config.toml
dataset = "simulated sounds of rotating machines with and without faults"
input = "log_mel"
conditioning = "class"
objective = "edm"
cond_dim = 128
targets = ["speed change"]
fused_qkv = true
dropout = 0.05
nesterov = true
batch_size = 256
Rows from block 7 of a small class-conditioned spectrogram diffusion model, named by matrix and row number. Rows with one number belong to one neuron. Each number is 200 + 30 x the weight over its row's rms, rounded and kept within 0 to 999. All counts start at 0.
After each neuron's rows are labels from the 100 clips, of 14848 (inputs lightly noised), where the neuron reaches its highest value: "loudest band" is the band of the loudest frequency at the time of the peak; "strongest on" is what is common among them. Only what is clearly more common there than usual is listed. The data: simulated sounds of rotating machines with and without faults.
# fc1: MLP up (model.blocks.7.mlp.fc1.weight, 480x160), inputs 80-159
# fc2: MLP down (model.blocks.7.mlp.fc2.weight, 160x480, transposed), outputs 80-159

fc1.302,207,171,242,202,155,219,143,200,180,247,234,182,235,189,197,226,201,243,217,187,207,187,170,191,208,247,265,181,160,159,195,200,199,192,211,205,169,241,203,196,200,192,192,226,189,201,225,217,168,228,145,291,193,184,228,239,192,236,218,188,188,208,230,202,210,198,213,208,203,232,201,165,233,204,240,203,193,206,184,202
fc2.302,202,184,171,196,139,219,180,198,172,204,200,182,214,175,227,190,216,267,162,180,174,205,177,186,198,155,304,193,260,228,226,221,161,171,210,190,230,139,207,157,215,215,183,217,212,177,220,233,158,192,166,223,222,208,193,178,235,131,231,188,219,214,172,195,211,193,205,199,233,254,199,237,202,183,258,203,207,215,219,189
loudest band: 500 to 1000 Hz
strongest on: gearbox; rattle

fc1.426,209,195,202,225,175,205,205,213,203,194,215,229,193,216,210,190,219,152,251,119,179,224,232,197,210,218,170,213,227,255,208,218,202,198,200,184,210,197,221,211,250,194,243,157,207,176,224,129,244,206,204,262,181,221,187,259,232,180,195,118,199,217,199,200,153,190,270,158,202,251,185,224,175,185,167,184,207,198,193,197
fc2.426,210,198,214,199,205,209,215,180,193,243,195,215,199,173,171,165,230,185,199,195,195,205,197,229,154,210,211,188,200,219,186,229,200,206,202,175,188,204,205,224,139,197,180,168,191,187,210,123,170,202,226,215,211,276,201,256,193,222,188,229,238,225,197,182,195,240,211,185,180,98,185,213,210,219,176,185,247,197,203,177
loudest band: 2000 to 4000 Hz; 1000 to 2000 Hz
strongest on: speed: slow; compressor; conveyor

fc1.210,175,210,165,192,192,191,201,151,182,200,173,175,240,205,175,216,200,255,234,242,201,210,195,155,175,172,214,190,173,168,154,179,217,259,223,260,198,207,217,198,233,169,180,178,179,181,208,223,136,189,185,195,141,184,212,132,222,182,200,85,207,172,194,238,182,171,245,148,168,201,181,191,209,191,181,198,185,176,179,168
fc2.210,205,206,190,200,207,205,216,100,197,199,155,239,169,193,172,199,185,206,197,101,210,224,217,248,157,207,195,197,188,197,216,203,192,161,191,260,220,218,204,221,213,203,198,199,203,187,204,215,230,172,201,195,184,220,205,204,182,196,206,297,229,204,215,110,123,207,204,172,194,208,189,201,280,241,212,184,226,222,215,194
loudest band: 500 to 1000 Hz
strongest on: state: faulty; rattle; grinding; gearbox

fc1.205,181,181,199,193,210,156,154,220,217,249,190,178,221,187,190,203,151,199,261,273,187,208,164,199,183,202,194,198,194,185,192,198,219,169,197,215,191,203,202,191,227,205,180,250,191,201,156,247,175,159,187,199,184,112,184,140,189,209,221,210,247,235,179,233,249,196,210,193,199,179,187,182,227,193,201,213,213,179,183,174
fc2.205,216,203,206,189,207,206,191,180,190,231,176,185,168,171,193,232,213,190,190,137,212,208,212,195,198,181,168,168,194,205,223,234,162,177,183,248,202,193,174,212,173,183,216,190,199,199,195,194,231,204,235,247,202,201,222,241,219,242,171,256,141,229,209,123,205,188,286,275,194,186,154,227,209,186,216,214,209,207,204,197
loudest band: 500 to 1000 Hz
strongest on: gearbox; thin (high-pass)

fc1.152,217,194,177,229,219,196,187,220,124,202,184,190,202,203,188,219,173,183,138,205,214,164,169,80,200,240,226,219,242,177,197,202,190,182,153,124,207,170,225,201,260,164,202,257,230,189,255,240,221,150,213,186,160,239,213,202,129,192,196,201,213,135,192,221,229,148,196,194,159,152,188,195,150,196,170,200,195,176,226,142
fc2.152,135,216,191,196,174,200,173,187,147,231,224,211,159,217,210,236,210,209,263,230,185,154,199,168,223,156,155,249,188,160,172,220,208,214,170,145,206,182,220,225,162,216,216,181,161,187,198,177,208,212,182,255,218,152,171,229,155,239,176,191,199,241,194,201,202,253,162,191,166,249,216,233,152,194,157,225,187,147,125,154
loudest band: 500 to 1000 Hz
strongest on: gearbox; turbine

fc1.440,169,176,208,184,195,237,254,197,220,193,248,210,226,178,165,202,200,243,257,209,230,176,225,190,189,215,201,146,180,182,212,176,167,249,204,188,154,197,222,210,187,158,233,178,197,222,225,176,219,227,171,203,193,247,173,225,205,191,215,230,195,172,227,197,177,189,205,194,243,203,269,209,242,174,187,215,179,185,163,164
fc2.440,179,228,199,220,212,170,173,201,192,181,259,212,175,233,172,196,197,195,176,184,215,185,189,200,194,208,202,264,147,186,203,165,248,192,186,197,143,194,175,212,202,149,185,208,204,219,175,204,205,234,239,202,185,179,180,209,204,196,219,172,189,174,218,216,197,198,188,210,233,184,277,215,240,170,217,221,180,227,152,242
loudest band: 2000 to 4000 Hz
strongest on: compressor

fc1.125,199,243,211,221,207,280,175,190,196,204,222,229,173,188,264,244,186,125,203,245,220,201,252,181,197,191,181,185,190,168,212,203,198,234,234,212,197,203,172,153,208,213,193,222,186,199,214,182,168,208,227,221,180,188,190,172,191,170,218,180,281,246,178,185,189,146,174,221,217,184,256,201,216,228,192,154,234,168,178,172
fc2.125,204,237,207,212,206,263,192,184,202,171,205,243,160,202,141,130,168,153,186,203,184,213,242,197,191,230,209,200,201,242,170,183,203,175,223,163,219,188,170,251,186,203,195,226,222,201,205,194,156,204,221,177,212,187,221,173,207,210,198,181,200,164,228,169,190,256,219,199,184,169,159,210,204,195,197,257,170,178,203,158
loudest band: 2000 to 4000 Hz
strongest on: pump